A small sound classifier, trained from scratch.
Model: 8.85M parameters, norm batchnorm, activation gelu, widths [96, 112, 144].
Training: 1500 steps, batches of 48.
Data: trained on two synthetic voices taking turns or overlapping, over music, noise or silence, 26041 training examples, 2.8 epochs.
Rows from block 6, named by matrix and row number. Each number is 200 + 30 x the weight over its row's rms, rounded and kept within 0 to 999. All counts start at 0. After the name is the row's rms in percent of the matrix's.
# weight_ih_l0: LSTM input weights (gates i, f, g, o stacked) (model.rnn.3.rnn.weight_ih_l0, 1024x512), inputs 103-205
weight_ih_l0.306,095,224,221,219,175,145,200,193,202,192,202,192,163,164,175,221,227,216,193,245,189,221,223,187,171,193,249,232,163,145,234,222,196,212,211,194,195,156,201,144,144,180,179,202,180,199,192,221,214,183,137,206,228,166,144,189,195,214,184,208,169,165,201,172,169,200,206,169,226,259,216,200,216,175,218,236,210,189,223,216,181,208,198,199,222,180,143,185,241,184,204,155,187,186,236,207,192,209,197,205,189,224,187,191
weight_ih_l0.307,099,178,160,166,188,173,144,196,178,218,173,152,190,174,195,185,188,148,183,240,222,223,182,203,213,215,233,257,142,239,199,206,240,180,208,169,180,251,237,174,184,174,175,222,164,229,235,235,198,148,235,192,171,246,195,201,198,246,154,242,176,203,138,218,246,206,189,240,177,205,224,239,244,187,239,135,236,162,206,191,184,212,209,148,165,201,227,258,191,217,286,187,195,186,239,255,171,199,225,132,211,225,150,154
weight_ih_l0.308,100,226,197,166,185,194,224,150,200,170,258,243,207,205,210,173,192,194,213,229,178,192,160,168,137,206,170,181,259,153,188,213,218,196,259,259,205,181,202,199,184,184,157,227,167,149,181,182,187,264,234,209,174,203,178,202,208,250,230,191,179,208,203,152,123,151,192,231,244,214,236,262,175,201,208,147,245,174,207,223,218,200,201,215,183,208,211,216,224,200,160,187,206,227,212,182,224,234,185,154,205,177,195,206
weight_ih_l0.309,100,138,219,174,207,196,185,207,173,207,176,209,204,204,200,155,204,229,196,143,192,152,151,203,234,190,239,213,152,206,213,230,243,159,231,227,132,176,229,209,211,222,267,175,163,235,185,218,204,238,195,229,214,161,160,208,196,200,204,238,204,153,222,228,274,174,173,205,224,157,214,219,200,163,175,191,184,222,234,146,144,226,204,253,185,207,192,185,262,219,204,179,179,213,221,204,200,180,185,132,210,201,197,216
weight_ih_l0.310,104,255,164,185,218,166,187,209,206,249,219,251,206,215,193,235,184,186,231,180,176,251,194,211,230,202,177,174,152,150,183,183,200,204,240,165,172,200,223,188,186,208,142,224,224,261,218,256,207,182,181,195,218,193,151,235,213,171,222,200,180,215,213,168,206,174,244,173,252,196,251,172,177,210,198,205,206,148,183,176,189,251,198,173,175,214,188,196,240,216,244,219,194,154,150,190,232,177,231,170,235,179,228,188
weight_ih_l0.311,118,172,227,192,208,215,205,214,233,187,185,175,206,259,215,220,161,177,176,220,189,209,238,212,219,209,192,222,262,174,208,248,194,194,279,198,213,231,249,249,171,225,211,184,210,176,242,248,208,214,231,197,203,196,201,193,177,189,203,239,221,188,199,210,213,201,167,210,197,206,141,217,211,224,208,170,203,215,201,153,231,259,220,198,179,223,258,243,187,216,190,166,124,223,184,196,161,201,249,150,179,174,204,207
weight_ih_l0.312,111,184,212,144,220,197,176,178,177,151,201,217,233,187,180,276,254,142,242,153,220,222,272,136,211,200,129,206,182,174,190,168,207,220,215,171,167,190,195,194,186,183,213,168,200,198,199,205,220,226,236,144,184,206,151,229,215,196,223,141,177,213,201,244,175,203,233,197,208,192,249,218,218,192,217,231,224,193,239,160,223,201,228,211,149,176,224,160,238,214,177,260,182,223,206,172,198,272,250,202,179,185,217,193
weight_ih_l0.313,096,213,167,194,214,223,228,205,230,204,185,201,222,157,128,181,157,172,244,126,259,169,242,211,182,171,231,198,235,223,174,167,211,208,104,153,255,204,180,247,211,203,194,205,213,197,231,199,214,223,199,140,204,187,219,203,208,202,224,219,212,182,250,242,156,173,252,245,208,177,227,206,185,162,219,199,225,203,223,165,182,196,239,229,171,226,158,230,211,188,180,170,184,206,214,205,154,210,238,230,161,165,215,193
weight_ih_l0.314,098,146,176,222,173,145,213,259,249,230,174,170,190,177,178,204,193,183,182,193,195,253,195,216,203,265,202,157,168,163,270,200,240,197,191,246,205,221,222,194,167,210,190,189,172,226,208,191,167,263,221,173,183,224,201,239,187,193,244,113,171,182,172,230,201,213,217,147,207,222,164,213,207,209,243,178,179,169,195,190,109,269,203,148,213,221,226,188,134,208,180,194,241,216,237,203,197,195,209,207,181,176,221,184
weight_ih_l0.315,103,201,165,205,179,194,253,224,211,192,208,240,195,220,234,230,204,170,138,174,163,188,178,192,172,217,193,218,216,210,181,169,192,201,153,208,156,195,161,195,199,208,258,168,172,181,171,197,215,182,184,210,224,263,193,196,212,243,216,183,205,200,166,177,199,207,178,195,180,217,181,183,133,180,259,160,169,206,177,222,266,146,219,249,198,170,245,203,125,144,184,231,185,159,257,224,165,140,223,204,216,180,281,235
weight_ih_l0.316,087,155,154,142,198,222,210,205,202,247,218,204,233,204,200,146,229,193,162,219,194,227,195,249,217,214,276,192,239,204,169,222,233,181,203,182,191,160,210,173,153,159,203,251,181,278,216,194,177,172,175,238,221,209,181,255,161,222,164,211,225,286,240,273,210,192,167,188,260,233,214,211,201,227,161,195,180,169,225,212,222,252,219,224,201,238,228,192,149,219,226,194,177,179,180,244,190,163,158,193,148,174,240,211
weight_ih_l0.317,105,219,181,217,180,179,193,249,224,234,215,227,160,193,177,185,247,229,231,229,205,166,225,159,200,194,301,219,203,208,208,195,226,190,191,230,206,190,188,223,151,199,215,156,246,202,191,201,190,181,180,149,242,174,171,209,193,167,184,216,199,212,197,214,180,183,166,219,250,211,202,199,179,185,200,228,205,209,181,166,168,210,206,178,235,239,210,246,221,213,217,221,165,240,232,222,159,238,176,206,219,229,197,208
weight_ih_l0.318,096,226,250,233,216,213,216,169,208,185,233,223,207,171,160,152,161,160,172,247,181,211,183,184,201,251,192,220,199,218,227,186,208,239,182,219,147,230,215,172,245,206,157,220,246,219,174,196,203,235,191,192,182,217,221,169,210,195,231,220,220,220,240,175,235,165,257,154,209,190,219,176,199,182,217,200,202,205,204,185,164,230,189,139,171,176,231,199,199,204,273,159,215,168,240,157,264,219,214,229,222,197,208,180
weight_ih_l0.319,112,189,133,144,185,223,174,225,259,216,215,210,232,164,238,202,221,189,168,172,214,278,205,266,185,184,176,208,174,169,174,192,239,150,167,164,157,203,235,187,227,224,209,194,210,209,182,182,249,147,186,249,220,172,231,225,205,210,212,231,181,177,170,201,241,209,270,179,135,174,207,228,213,180,189,223,166,231,205,200,196,219,215,211,202,176,273,164,146,211,216,228,208,252,236,191,182,227,178,187,179,223,273,171
weight_ih_l0.320,094,193,195,215,215,183,203,162,175,168,230,180,194,235,267,182,174,187,193,208,198,208,220,157,174,231,209,180,202,226,222,166,152,218,257,236,203,229,149,249,212,196,173,217,259,205,157,241,192,195,233,131,171,174,170,160,202,197,222,174,214,239,158,236,225,177,159,157,199,230,229,166,143,239,220,182,177,199,145,209,197,201,215,212,184,207,132,189,166,178,200,250,210,167,163,197,174,226,205,172,143,170,100,241
weight_ih_l0.321,104,202,181,215,179,199,216,239,182,195,166,220,185,170,155,233,217,183,253,161,187,207,228,230,189,167,224,257,219,170,214,216,182,219,193,225,267,176,195,222,185,195,181,197,205,220,207,196,240,154,177,207,154,189,177,199,155,198,178,166,181,171,200,209,189,180,204,165,193,204,171,184,214,185,169,191,219,260,181,222,213,171,175,225,153,194,210,229,179,195,185,180,189,194,268,233,271,130,161,225,176,156,204,230
weight_ih_l0.322,113,201,290,201,170,264,191,229,265,269,214,208,192,208,200,170,205,199,202,206,180,220,207,249,148,198,165,102,193,191,179,224,212,178,166,222,164,213,219,179,176,235,189,207,164,179,239,196,205,224,200,219,170,195,189,150,221,200,196,205,186,231,184,191,191,244,221,201,147,185,144,209,192,267,167,156,129,176,256,135,254,186,192,180,195,178,247,187,279,193,169,192,123,217,259,181,249,269,185,224,175,154,235,169
weight_ih_l0.323,105,229,220,167,212,216,270,205,141,212,109,183,196,217,228,183,183,164,254,194,245,264,155,243,205,198,204,266,166,259,236,217,247,214,224,217,167,176,251,197,178,182,215,191,145,159,174,195,185,165,245,149,182,145,169,256,162,197,189,167,250,245,218,186,252,189,241,226,241,209,170,208,195,207,184,169,233,210,208,256,192,174,213,194,173,193,257,219,223,205,211,151,194,192,230,182,133,215,192,242,142,211,204,229
weight_ih_l0.324,084,166,178,96,173,240,189,217,201,242,190,173,177,228,171,244,210,182,208,215,152,208,202,254,222,179,124,209,237,185,205,213,201,218,160,190,217,196,212,227,189,207,179,155,182,177,243,178,142,196,155,206,217,203,210,197,178,198,216,229,201,175,157,177,227,238,165,188,215,261,243,176,237,268,183,250,209,217,168,129,187,223,189,234,212,137,200,197,217,194,189,224,194,173,188,196,198,250,225,240,194,196,164,197
weight_ih_l0.325,092,184,165,154,184,207,254,168,214,182,222,200,118,237,173,233,172,134,221,192,160,171,238,221,200,229,164,252,220,176,228,214,189,159,203,283,221,207,204,215,255,174,175,209,172,231,150,177,218,179,165,210,204,191,191,160,156,188,184,189,234,226,231,176,181,202,211,171,228,196,248,184,206,153,232,160,205,202,223,152,244,208,234,235,193,186,190,185,241,199,241,258,204,180,197,200,169,140,182,218,231,229,216,278
weight_ih_l0.326,093,215,239,200,200,244,186,216,161,165,217,186,256,174,241,188,214,229,209,209,153,227,124,217,199,179,251,186,178,169,189,140,239,223,236,212,256,187,194,224,194,243,199,159,211,178,189,203,220,185,219,218,154,202,154,253,163,217,201,149,205,149,195,228,221,199,206,199,189,213,192,198,167,230,198,227,154,233,203,179,134,218,173,231,141,185,198,193,198,187,110,235,166,167,171,200,163,150,195,208,162,206,200,189
weight_ih_l0.327,101,232,157,221,183,193,246,194,182,248,182,243,221,169,202,209,147,215,261,228,212,191,169,189,173,198,184,217,168,183,207,224,208,220,252,201,174,121,204,224,248,283,215,165,181,159,158,166,250,215,193,242,216,227,160,151,138,171,208,176,205,271,206,247,160,230,173,205,157,180,234,144,143,227,164,269,200,196,255,182,197,175,251,211,228,157,211,197,156,239,206,208,194,217,204,188,224,260,207,225,218,214,191,175
weight_ih_l0.328,097,167,200,207,189,210,171,229,194,206,192,174,229,161,194,162,200,173,222,206,205,169,181,270,170,251,195,216,205,190,173,239,182,194,203,211,160,165,204,163,175,188,159,214,158,213,207,199,154,204,237,155,246,179,227,206,208,198,186,184,234,171,118,201,197,218,195,172,203,140,200,198,248,224,192,133,172,178,154,183,148,158,214,201,215,210,215,218,215,248,208,170,257,186,164,180,152,212,200,197,165,253,231,171
weight_ih_l0.329,091,167,202,222,193,203,188,184,184,219,160,209,183,202,179,173,156,226,228,180,224,203,268,206,165,201,202,187,151,149,154,239,160,186,220,149,181,190,230,222,248,191,178,205,192,188,224,186,241,204,193,192,164,181,178,189,158,246,268,184,152,181,186,212,166,196,198,187,211,220,219,209,243,171,220,236,200,163,181,201,162,184,213,198,261,229,182,206,212,245,164,192,153,146,194,173,200,222,159,215,233,174,238,154
weight_ih_l0.330,092,206,179,168,185,201,194,237,205,225,211,176,181,227,248,202,196,218,157,203,163,178,231,138,232,198,184,189,219,157,191,224,194,221,195,157,219,172,218,190,163,181,157,237,133,188,220,232,225,154,176,235,202,221,177,213,192,176,220,226,189,194,169,229,203,137,164,157,233,199,192,214,223,259,180,168,135,189,216,188,205,273,175,182,197,218,241,226,199,154,183,231,199,194,150,196,201,237,201,263,162,167,189,242
weight_ih_l0.331,092,231,224,181,179,231,167,234,252,182,125,191,195,186,193,220,192,183,183,159,211,305,165,210,185,180,232,230,165,159,230,203,219,225,198,193,232,154,135,188,168,172,236,180,175,180,170,217,200,283,196,151,181,233,142,203,219,179,207,246,197,192,212,137,213,204,194,222,197,229,238,132,241,245,238,152,259,238,155,162,175,242,182,206,194,163,214,232,273,202,210,237,221,184,212,222,212,205,197,192,185,206,176,248
weight_ih_l0.332,097,227,175,220,185,149,170,257,152,164,182,185,183,188,234,173,158,153,194,197,189,190,197,246,199,224,199,153,221,230,228,155,181,187,170,223,223,182,197,209,145,246,162,185,235,256,207,236,220,183,178,204,189,185,186,217,228,223,153,201,148,248,197,217,187,168,216,184,231,261,225,163,210,195,244,216,182,249,185,213,242,181,178,170,159,181,201,207,218,202,189,213,242,191,153,183,199,152,227,156,173,177,259,233
weight_ih_l0.333,105,165,239,110,152,197,152,209,224,215,223,169,129,237,184,229,230,210,186,201,219,203,149,211,191,218,220,169,128,183,200,240,235,235,151,179,150,227,205,204,225,261,225,206,217,187,181,150,229,165,188,200,205,213,210,173,216,209,188,240,216,243,223,236,189,169,145,169,232,258,241,217,171,212,194,189,186,197,190,181,179,197,175,174,268,169,220,202,244,236,211,154,156,199,250,196,210,166,178,178,210,226,226,183
weight_ih_l0.334,104,211,183,141,157,250,204,160,174,221,230,211,177,242,234,183,230,213,199,266,225,229,200,154,166,199,203,204,197,191,164,168,214,272,195,243,283,239,190,190,193,236,230,198,237,175,209,181,145,147,192,176,174,211,189,204,193,252,245,191,245,185,157,219,199,197,176,236,235,225,241,215,198,186,172,182,146,183,191,216,187,229,178,222,157,196,219,235,137,217,206,201,153,147,179,210,171,286,260,249,212,122,227,227
weight_ih_l0.335,104,191,290,155,194,176,191,186,193,209,230,200,163,201,199,197,221,183,181,183,231,219,205,196,176,224,147,221,224,227,229,236,183,199,235,194,112,191,228,283,205,216,217,209,235,220,200,241,235,188,209,153,221,226,144,197,167,201,190,190,187,239,167,194,166,157,203,229,251,187,182,208,238,190,188,211,254,196,230,206,207,220,176,222,203,209,241,222,153,209,244,224,255,252,157,205,207,273,193,165,208,185,177,252
weight_ih_l0.336,103,276,239,182,182,278,237,179,191,213,214,201,225,211,187,249,241,160,174,185,195,175,176,224,167,201,175,163,173,214,233,177,174,166,174,204,198,193,204,193,190,229,174,200,233,195,213,184,204,190,172,192,153,163,166,235,194,216,188,173,206,168,184,228,280,184,213,146,206,142,155,178,159,183,197,209,153,238,193,260,203,181,203,226,188,224,197,174,208,213,200,165,211,114,252,181,198,224,247,192,242,222,155,245
weight_ih_l0.337,104,198,190,242,154,228,193,146,214,214,232,184,175,127,219,180,219,216,189,190,244,275,189,222,223,232,188,225,207,203,221,166,193,208,225,188,217,203,249,142,132,248,173,207,175,187,225,173,276,181,178,232,202,191,170,170,201,209,211,209,219,174,258,161,151,222,244,198,239,172,208,178,135,212,209,187,228,194,204,231,265,181,195,169,179,220,160,241,226,179,237,173,164,223,217,172,208,181,213,167,162,179,157,225